config = dict(
    decoder_activation='relu',
    one_sided=False,
    batch_size=128,
    weight_decay=0.0,
)
Rows from block 2 of the encoder of a small image FSQ autoencoder, named by matrix and row number. Each number is 200 + 40 x the weight over its row's rms, rounded and kept within 0 to 999. All counts start at 0. After the name is the row's rms in percent of the matrix's.
After each channel's rows are labels from the 100 images, of 14976, where the channel reaches its highest value: "top examples" is what is common among them; "patch colour" is the nearest of a few named colours to the mean colour under the peak. Only what is clearly more common there than usual is listed. The data: dead-leaves pictures: piles of overlapping shapes.
# pw: pointwise conv (encoder.blocks.2.pw.weight, 384x384x1x1), inputs 320-383

pw.214,126,192,241,209,154,242,207,223,164,113,191,200,180,253,210,281,229,187,257,153,193,163,162,156,219,196,204,232,67,155,226,137,273,174,0,219,168,125,136,186,203,121,238,176,235,181,190,152,171,212,147,242,199,169,234,220,148,193,244,179,195,303,223,262,187
top examples: vivid
patch colour: green

pw.104,094,213,197,224,223,192,232,265,211,213,183,195,207,188,204,178,196,251,178,202,221,260,151,144,147,282,157,177,257,229,228,173,209,235,176,273,221,178,165,233,206,206,180,231,145,153,150,189,202,197,170,185,218,168,189,142,291,155,240,192,170,68,224,212,210
top examples: cool; grey
patch colour: blue

pw.281,098,127,220,201,172,182,149,141,157,214,209,236,249,169,132,107,224,215,217,262,252,295,161,213,177,238,146,302,78,174,201,184,263,182,126,153,220,217,186,222,196,151,143,216,140,238,224,170,222,224,191,137,153,232,170,186,110,168,150,191,188,205,160,232,134
top examples: dark
patch colour: black

pw.68,136,213,176,166,148,244,190,233,152,93,319,260,226,210,151,226,197,224,216,191,175,226,171,236,213,195,203,203,195,173,259,193,206,207,203,230,210,211,306,198,183,114,192,258,187,213,169,186,192,190,193,193,133,203,243,176,234,203,185,213,267,219,160,198,258
top examples: dark
patch colour: black

pw.138,091,152,191,142,243,151,159,184,195,296,234,169,171,218,141,203,172,208,208,153,211,208,75,182,163,175,163,163,135,133,244,191,139,57,145,218,166,197,162,236,115,233,163,268,214,266,248,265,276,199,210,143,177,201,252,175,178,186,220,227,196,182,199,184,244
top examples: textured; earthy; palette: dark
patch colour: black

pw.33,090,170,163,198,234,185,243,232,219,193,291,220,221,208,201,169,253,193,201,207,289,182,262,177,163,230,172,197,251,177,205,174,169,212,63,217,189,187,268,153,230,265,196,178,271,194,223,221,194,212,166,241,147,200,204,165,202,153,199,167,162,166,241,210,211
top examples: dark
patch colour: black

pw.0,083,199,207,223,192,246,215,227,214,173,175,197,197,243,221,155,175,175,191,242,244,188,163,231,194,189,142,155,203,148,178,186,159,150,219,104,152,154,203,248,266,232,213,195,147,187,258,193,196,274,215,210,179,194,209,203,146,205,251,233,170,219,279,264,120
top examples: large pieces; warm; vivid
patch colour: red

pw.230,094,221,260,171,209,177,215,291,189,169,124,197,241,225,204,190,238,219,171,198,251,188,189,198,192,196,145,214,209,226,152,247,167,210,225,255,225,209,230,241,218,213,283,280,226,237,193,220,256,246,217,235,223,174,197,190,187,244,134,170,146,265,144,280,191
top examples: grey
patch colour: pink; white

pw.107,083,261,205,204,199,215,189,171,222,248,178,274,145,263,175,236,189,230,146,227,229,78,145,167,116,84,217,173,175,190,171,247,277,265,232,236,222,209,235,212,207,190,143,178,194,182,227,228,218,168,256,236,239,189,231,235,141,193,134,148,158,195,241,314,195
top examples: vivid
patch colour: grey

pw.7,089,215,165,230,215,236,215,289,237,184,139,194,140,106,260,215,177,315,136,207,210,262,185,224,205,182,164,175,225,199,172,230,173,155,192,218,130,189,212,220,213,216,220,185,172,169,247,211,164,144,213,215,264,206,204,164,158,241,327,166,208,266,167,216,211
top examples: grey
patch colour: grey

pw.285,112,197,224,258,121,166,202,279,204,221,120,253,229,232,188,196,145,184,204,211,222,235,198,256,143,254,245,185,229,228,211,171,150,237,157,226,177,209,199,73,205,179,123,183,181,202,171,211,251,203,227,235,222,207,231,136,204,205,313,125,130,144,114,243,155
top examples: shaded; pastel; cool
patch colour: pink

pw.134,090,216,289,230,275,186,250,215,215,232,180,218,201,206,255,193,185,201,198,181,228,166,158,207,257,177,227,156,101,193,215,228,197,204,206,223,174,218,181,175,158,267,215,187,243,159,263,245,212,293,180,203,225,229,217,212,257,188,194,270,246,153,178,207,191
top examples: warm; vivid
patch colour: yellow; orange

pw.249,125,189,224,235,201,222,176,249,180,171,313,232,205,101,146,236,188,206,262,188,181,247,209,184,220,201,167,247,160,224,199,190,211,209,164,241,259,123,171,207,176,207,200,198,165,211,171,192,164,172,210,164,168,203,208,166,345,155,220,197,224,147,227,137,190
top examples: dark
patch colour: black

pw.67,133,214,184,238,171,220,187,200,167,197,242,259,235,205,195,227,209,219,225,169,197,201,228,103,241,210,222,171,101,180,207,206,287,190,41,197,259,227,179,190,175,190,177,191,119,201,182,150,176,134,165,192,182,144,211,191,199,158,226,219,192,194,233,276,233
top examples: vivid
patch colour: grey

pw.159,087,158,122,173,174,238,201,217,214,200,211,217,154,203,156,255,145,231,159,227,178,222,222,218,161,207,213,230,253,168,208,221,160,186,225,271,161,228,250,220,218,204,226,168,189,203,258,171,230,127,273,249,203,171,246,192,215,164,292,187,159,229,152,254,171
top examples: shaded; grey
patch colour: pink

pw.55,094,237,190,220,254,221,297,204,232,216,187,131,250,167,172,199,188,204,179,224,173,185,177,177,183,106,233,210,163,235,200,170,240,214,140,186,190,176,181,188,216,212,177,212,233,241,194,155,170,292,191,141,203,214,194,200,196,251,240,204,188,219,213,183,176
top examples: cool; vivid
patch colour: cyan

pw.383,085,203,292,183,185,214,199,165,190,206,253,182,118,262,170,222,227,205,201,206,173,224,181,204,201,81,184,188,184,122,203,139,158,213,148,296,90,250,193,242,142,274,149,161,195,155,245,171,119,255,221,199,237,204,161,208,207,255,191,199,232,227,187,229,180
top examples: textured; dark; large pieces
patch colour: black

pw.320,112,201,167,151,198,106,197,231,139,228,175,156,159,227,150,135,179,197,189,150,49,224,153,211,248,197,210,170,229,170,162,199,176,157,289,200,158,212,102,189,214,215,186,165,251,210,164,184,228,176,304,198,192,221,208,191,159,236,226,171,206,145,210,204,279
top examples: pastel
patch colour: pink

pw.106,104,140,169,230,225,212,280,213,162,224,254,250,227,226,165,230,171,110,164,212,173,254,236,189,174,224,233,210,224,220,178,262,199,223,176,185,271,217,191,205,213,219,200,291,214,229,177,242,159,190,174,151,222,229,206,263,190,251,238,186,181,171,146,222,198
top examples: pastel
patch colour: blue; pink

pw.2,107,191,118,195,154,180,188,147,194,202,209,206,196,256,84,200,188,223,194,242,156,204,137,251,199,113,168,204,89,198,183,186,179,142,265,154,175,183,214,195,210,131,182,201,142,95,195,196,204,218,170,208,196,211,211,147,181,183,141,169,169,247,193,222,171
top examples: shaded; cool
patch colour: blue

pw.295,118,232,169,204,232,236,183,214,228,175,247,204,194,215,240,279,175,192,260,228,200,203,114,239,190,212,228,261,205,173,123,209,217,256,284,209,220,228,154,190,254,179,169,171,186,122,179,226,206,168,242,230,211,256,182,156,223,251,130,200,193,135,214,261,280
top examples: vivid
patch colour: purple

pw.185,087,284,111,203,145,230,217,188,148,261,198,233,139,152,220,189,230,173,177,161,138,173,241,141,201,164,158,212,259,201,184,279,206,186,321,189,182,158,234,142,171,278,271,222,225,179,158,157,105,217,208,181,185,208,237,173,196,243,259,204,183,141,273,117,263
top examples: grey
patch colour: grey

pw.353,110,245,150,256,173,225,148,208,191,192,221,220,169,210,253,201,166,251,186,194,226,249,139,240,177,207,195,175,174,170,262,209,244,158,56,169,188,170,247,194,209,265,194,168,189,225,150,230,243,278,183,267,170,207,163,210,135,185,235,152,221,200,206,244,185
top examples: vivid
patch colour: yellow; orange

pw.361,090,212,146,194,187,172,187,216,196,226,222,157,154,140,216,204,197,178,248,242,179,205,254,201,193,154,195,237,253,178,180,157,207,203,265,232,246,243,106,168,214,165,194,208,184,198,238,219,182,222,128,221,206,143,185,144,159,223,188,181,176,237,219,136,178
top examples: textured; earthy
patch colour: black

pw.274,095,225,207,190,204,201,250,241,209,215,199,258,195,301,201,172,198,165,219,154,186,202,211,157,160,240,220,214,218,159,210,238,198,211,241,134,125,267,153,205,199,158,136,269,184,234,233,155,157,183,240,141,223,178,164,173,225,203,227,184,192,200,201,204,182
top examples: earthy; grey
patch colour: brown

pw.196,084,260,241,182,278,118,162,207,220,210,270,151,172,209,219,259,179,142,199,251,204,164,211,184,170,202,222,190,222,221,149,191,257,205,183,236,216,248,252,90,285,231,236,198,177,165,213,167,253,166,251,184,187,201,210,171,243,205,204,139,183,246,229,223,238
top examples: vivid
patch colour: purple; pink

pw.315,092,194,160,259,208,237,180,165,233,256,181,264,187,207,254,222,270,226,180,226,291,170,310,165,148,199,198,227,261,231,233,178,205,174,137,149,259,221,188,147,265,191,219,189,216,213,221,142,222,243,226,186,196,178,195,136,135,210,148,213,244,148,183,348,139
top examples: vivid
patch colour: cyan

pw.41,092,201,269,182,185,161,203,170,237,182,184,199,189,185,211,217,161,168,141,219,230,164,170,179,167,175,167,195,188,205,213,277,222,207,125,164,210,204,220,200,159,157,147,164,176,202,218,142,198,146,159,283,199,178,226,202,156,170,288,220,192,143,233,232,170
top examples: dark
patch colour: black

pw.277,096,208,169,253,255,198,164,306,174,266,182,270,218,187,195,223,150,191,181,278,181,206,218,169,176,228,212,226,169,151,232,114,241,210,166,231,271,238,251,247,187,223,169,168,269,190,228,228,271,273,176,140,209,176,178,230,193,196,188,191,182,93,206,158,259
top examples: pastel; shaded
patch colour: white; pink

pw.17,109,227,181,181,208,187,169,214,187,259,182,184,220,94,201,209,179,171,170,175,227,130,245,130,190,175,243,196,210,153,189,174,203,265,179,191,174,185,178,214,196,175,185,148,196,171,190,229,242,224,194,207,183,232,185,166,190,209,203,198,187,126,163,232,192
top examples: shaded; pastel
patch colour: grey; pink

pw.25,107,190,168,200,198,204,236,176,161,192,180,196,249,197,195,210,213,142,243,229,211,147,181,212,242,198,150,180,165,189,216,178,118,208,172,251,149,217,201,207,222,213,230,182,262,134,238,185,225,288,188,208,173,196,226,163,178,185,231,180,207,165,237,216,233
top examples: shaded; grey
patch colour: grey; pink

pw.229,091,263,220,184,196,239,177,191,224,243,194,167,163,168,188,217,240,152,152,220,202,248,196,176,221,220,219,163,327,204,248,273,159,170,201,171,241,188,247,155,225,143,182,175,182,185,267,159,245,206,238,138,140,251,204,151,174,196,196,183,185,177,185,238,198
top examples: warm; grey
patch colour: orange

pw.235,082,210,215,153,231,208,227,175,207,179,134,249,177,199,189,151,235,205,218,244,210,194,134,174,185,250,240,218,214,226,190,97,172,164,232,181,164,220,189,199,314,189,159,180,242,176,165,214,230,270,180,204,119,174,212,182,262,237,249,218,125,176,266,167,138
top examples: shaded; dark
patch colour: black

pw.356,087,252,128,144,179,247,237,181,137,229,178,140,155,182,169,175,277,165,172,175,185,196,309,223,195,57,209,172,219,196,204,219,186,230,226,253,166,203,155,189,254,270,200,201,231,224,222,245,199,226,201,218,205,221,246,176,204,169,181,210,246,274,149,191,220
top examples: earthy
patch colour: green

pw.56,095,229,219,142,165,133,224,165,143,210,174,160,204,245,139,204,215,194,210,119,174,190,220,112,195,162,198,229,72,198,243,109,155,231,199,104,178,242,172,232,167,154,179,222,180,188,205,213,186,179,206,222,237,243,159,173,276,97,149,143,196,212,208,324,187
top examples: shaded; vivid
patch colour: green

pw.27,082,203,161,199,256,134,259,175,131,156,129,185,187,298,165,196,193,166,194,228,251,205,127,183,179,169,190,183,201,213,234,164,201,247,216,163,166,220,213,195,218,235,229,187,147,224,188,150,155,195,148,185,188,174,187,206,154,228,133,288,215,266,245,202,208
top examples: cool
patch colour: blue

pw.63,105,246,208,280,236,172,126,214,165,202,204,175,227,188,249,179,183,171,155,248,175,236,161,237,216,180,222,95,221,259,235,235,211,189,241,240,227,241,192,234,274,207,191,170,230,249,260,213,209,232,140,165,204,254,128,190,195,186,199,179,261,232,206,249,172
top examples: cool
patch colour: grey

pw.18,082,168,184,192,134,264,187,283,226,215,182,130,142,153,208,251,176,212,168,134,208,178,240,190,223,182,175,201,229,239,146,251,186,208,88,122,156,142,248,214,217,225,225,147,226,191,182,205,237,184,218,157,175,166,118,178,185,233,225,228,129,185,137,277,287
top examples: textured; dark; grey
patch colour: black

pw.244,094,130,259,187,197,236,200,333,175,160,249,256,256,271,238,244,246,170,189,194,172,117,182,235,182,144,188,198,229,194,228,207,125,178,209,132,233,183,209,264,124,128,205,252,181,230,201,211,209,162,218,248,311,232,254,187,166,186,190,223,222,188,216,348,207
top examples: dark; large pieces
patch colour: black

pw.334,078,191,221,218,303,195,213,221,120,158,161,201,263,183,154,275,204,200,143,255,172,195,253,129,183,154,204,205,193,155,157,192,209,179,192,247,214,290,239,260,213,235,232,213,151,157,168,135,188,183,280,199,239,175,227,171,223,201,245,261,211,192,197,240,133
top examples: large pieces; grey
patch colour: white

pw.61,085,131,154,173,208,224,236,186,150,236,238,205,262,213,273,157,186,192,197,265,175,268,155,183,165,265,177,207,214,166,211,171,202,219,136,182,70,169,207,227,170,239,199,216,207,206,217,215,224,224,166,184,213,196,128,269,235,250,158,148,210,165,230,195,220
top examples: textured; large pieces; grey
patch colour: black

pw.259,107,194,137,195,130,176,150,222,218,241,192,214,172,212,186,266,193,166,215,246,208,230,165,215,202,194,192,155,146,229,197,138,130,125,250,164,191,171,141,152,192,199,183,184,273,264,207,249,166,219,262,241,185,206,210,232,216,158,158,169,144,224,169,241,233
top examples: vivid
patch colour: cyan; blue

pw.26,103,237,138,179,197,250,273,212,147,213,185,203,158,160,211,207,203,268,191,224,178,198,203,226,191,223,218,310,179,184,233,235,205,175,215,171,178,196,196,219,182,211,192,132,219,138,242,114,199,272,170,191,165,213,150,262,180,260,213,232,176,118,176,215,113
top examples: warm
patch colour: yellow

pw.311,106,229,233,246,173,189,217,222,167,251,244,221,141,243,227,223,187,262,228,185,200,196,248,187,224,167,250,204,239,225,249,175,248,166,301,166,253,163,205,203,153,177,127,195,238,252,211,192,255,267,187,202,208,201,178,206,158,237,179,182,217,224,253,209,189
top examples: warm
patch colour: red

pw.181,084,208,155,180,233,179,205,224,248,225,157,287,141,153,218,164,141,197,217,217,230,198,215,174,153,124,203,177,215,183,165,185,202,171,228,210,167,278,207,205,254,197,188,232,229,156,136,182,228,181,219,202,186,302,183,204,211,265,138,184,195,226,180,173,161
top examples: shaded; pastel
patch colour: grey

pw.282,104,187,179,212,220,184,194,227,183,216,108,232,186,230,188,209,198,176,106,225,221,193,190,210,188,195,194,146,197,234,173,168,181,211,284,204,149,193,189,231,207,212,168,289,202,275,229,248,169,246,106,213,386,202,197,233,184,159,221,235,214,246,177,279,271
top examples: dark
patch colour: brown; black

pw.247,094,261,195,176,230,276,190,219,193,231,197,285,175,92,198,120,250,162,180,194,217,125,236,165,164,266,154,205,160,226,206,126,209,138,249,200,189,222,228,234,242,186,215,166,211,175,170,204,228,188,186,212,156,174,224,188,202,78,190,150,212,204,282,121,145
top examples: shaded; pastel; grey
patch colour: pink

pw.150,087,214,207,204,219,201,248,163,153,255,194,195,169,260,234,214,210,223,200,264,253,252,254,211,225,208,216,248,256,187,139,230,187,198,211,332,158,198,187,228,303,196,193,204,168,182,172,252,162,305,217,199,208,185,148,201,170,252,171,259,205,221,129,173,266
top examples: dark
patch colour: brown

pw.130,108,148,182,251,164,170,171,211,194,195,207,213,228,195,232,189,215,287,223,199,356,182,176,249,224,171,209,85,181,251,238,190,202,200,112,170,232,102,172,178,181,211,173,234,246,201,177,191,181,224,184,203,192,222,179,270,217,160,239,205,201,209,144,236,154
top examples: pastel
patch colour: pink; cyan

pw.288,097,218,230,284,207,196,176,219,200,177,196,162,270,172,128,171,255,105,146,168,156,230,195,205,230,245,269,205,236,181,240,183,190,121,282,182,195,164,164,246,154,192,135,198,177,182,219,261,175,183,179,206,172,247,178,216,177,266,177,193,219,180,193,258,189
top examples: cool
patch colour: blue

pw.101,110,221,198,187,151,212,204,218,198,321,148,119,248,195,168,214,196,244,152,184,185,278,186,164,264,152,231,123,124,119,254,166,225,188,138,162,204,184,159,165,237,207,200,170,173,194,171,218,236,139,189,149,136,226,125,174,199,168,182,174,171,187,163,264,197
top examples: vivid
patch colour: orange

pw.47,083,263,178,158,207,150,202,186,215,269,179,242,190,189,209,182,216,157,201,205,289,209,246,119,157,234,238,191,278,179,286,219,281,160,166,206,162,180,218,209,152,202,185,127,193,231,202,111,201,197,195,191,115,172,168,198,260,169,233,185,174,250,207,104,152
top examples: shaded; pastel
patch colour: grey; pink

pw.149,092,178,193,175,170,176,202,211,168,268,159,224,180,93,313,219,201,181,189,199,292,219,199,218,169,183,217,233,134,231,174,233,95,243,163,181,170,204,126,162,231,196,213,248,187,295,210,179,150,199,119,208,240,205,184,226,142,138,247,196,270,204,223,261,244
top examples: cool
patch colour: cyan; white

pw.70,112,207,302,181,175,176,151,209,232,201,178,182,248,241,177,191,193,235,164,212,177,116,185,200,240,285,230,217,162,113,150,184,257,180,51,208,251,98,192,222,155,230,191,159,206,181,148,223,177,157,139,229,183,187,155,214,209,179,180,211,217,210,213,281,243
top examples: vivid
patch colour: grey

pw.342,105,159,226,218,61,222,197,247,211,204,202,150,185,180,177,190,167,211,173,241,226,213,201,189,212,157,161,186,230,221,211,154,183,164,200,268,142,192,164,235,196,185,186,236,249,218,187,178,232,198,140,143,225,137,169,143,169,196,193,220,211,135,244,178,173
top examples: textured; large pieces; dark
patch colour: black

pw.253,100,241,230,206,234,231,224,173,174,314,216,198,271,209,169,165,238,227,223,209,207,276,174,193,239,111,216,136,207,184,212,128,196,161,173,152,184,110,231,200,135,90,212,288,201,168,250,202,263,199,184,250,198,276,253,141,215,145,210,127,186,189,208,290,180
top examples: warm; pastel
patch colour: grey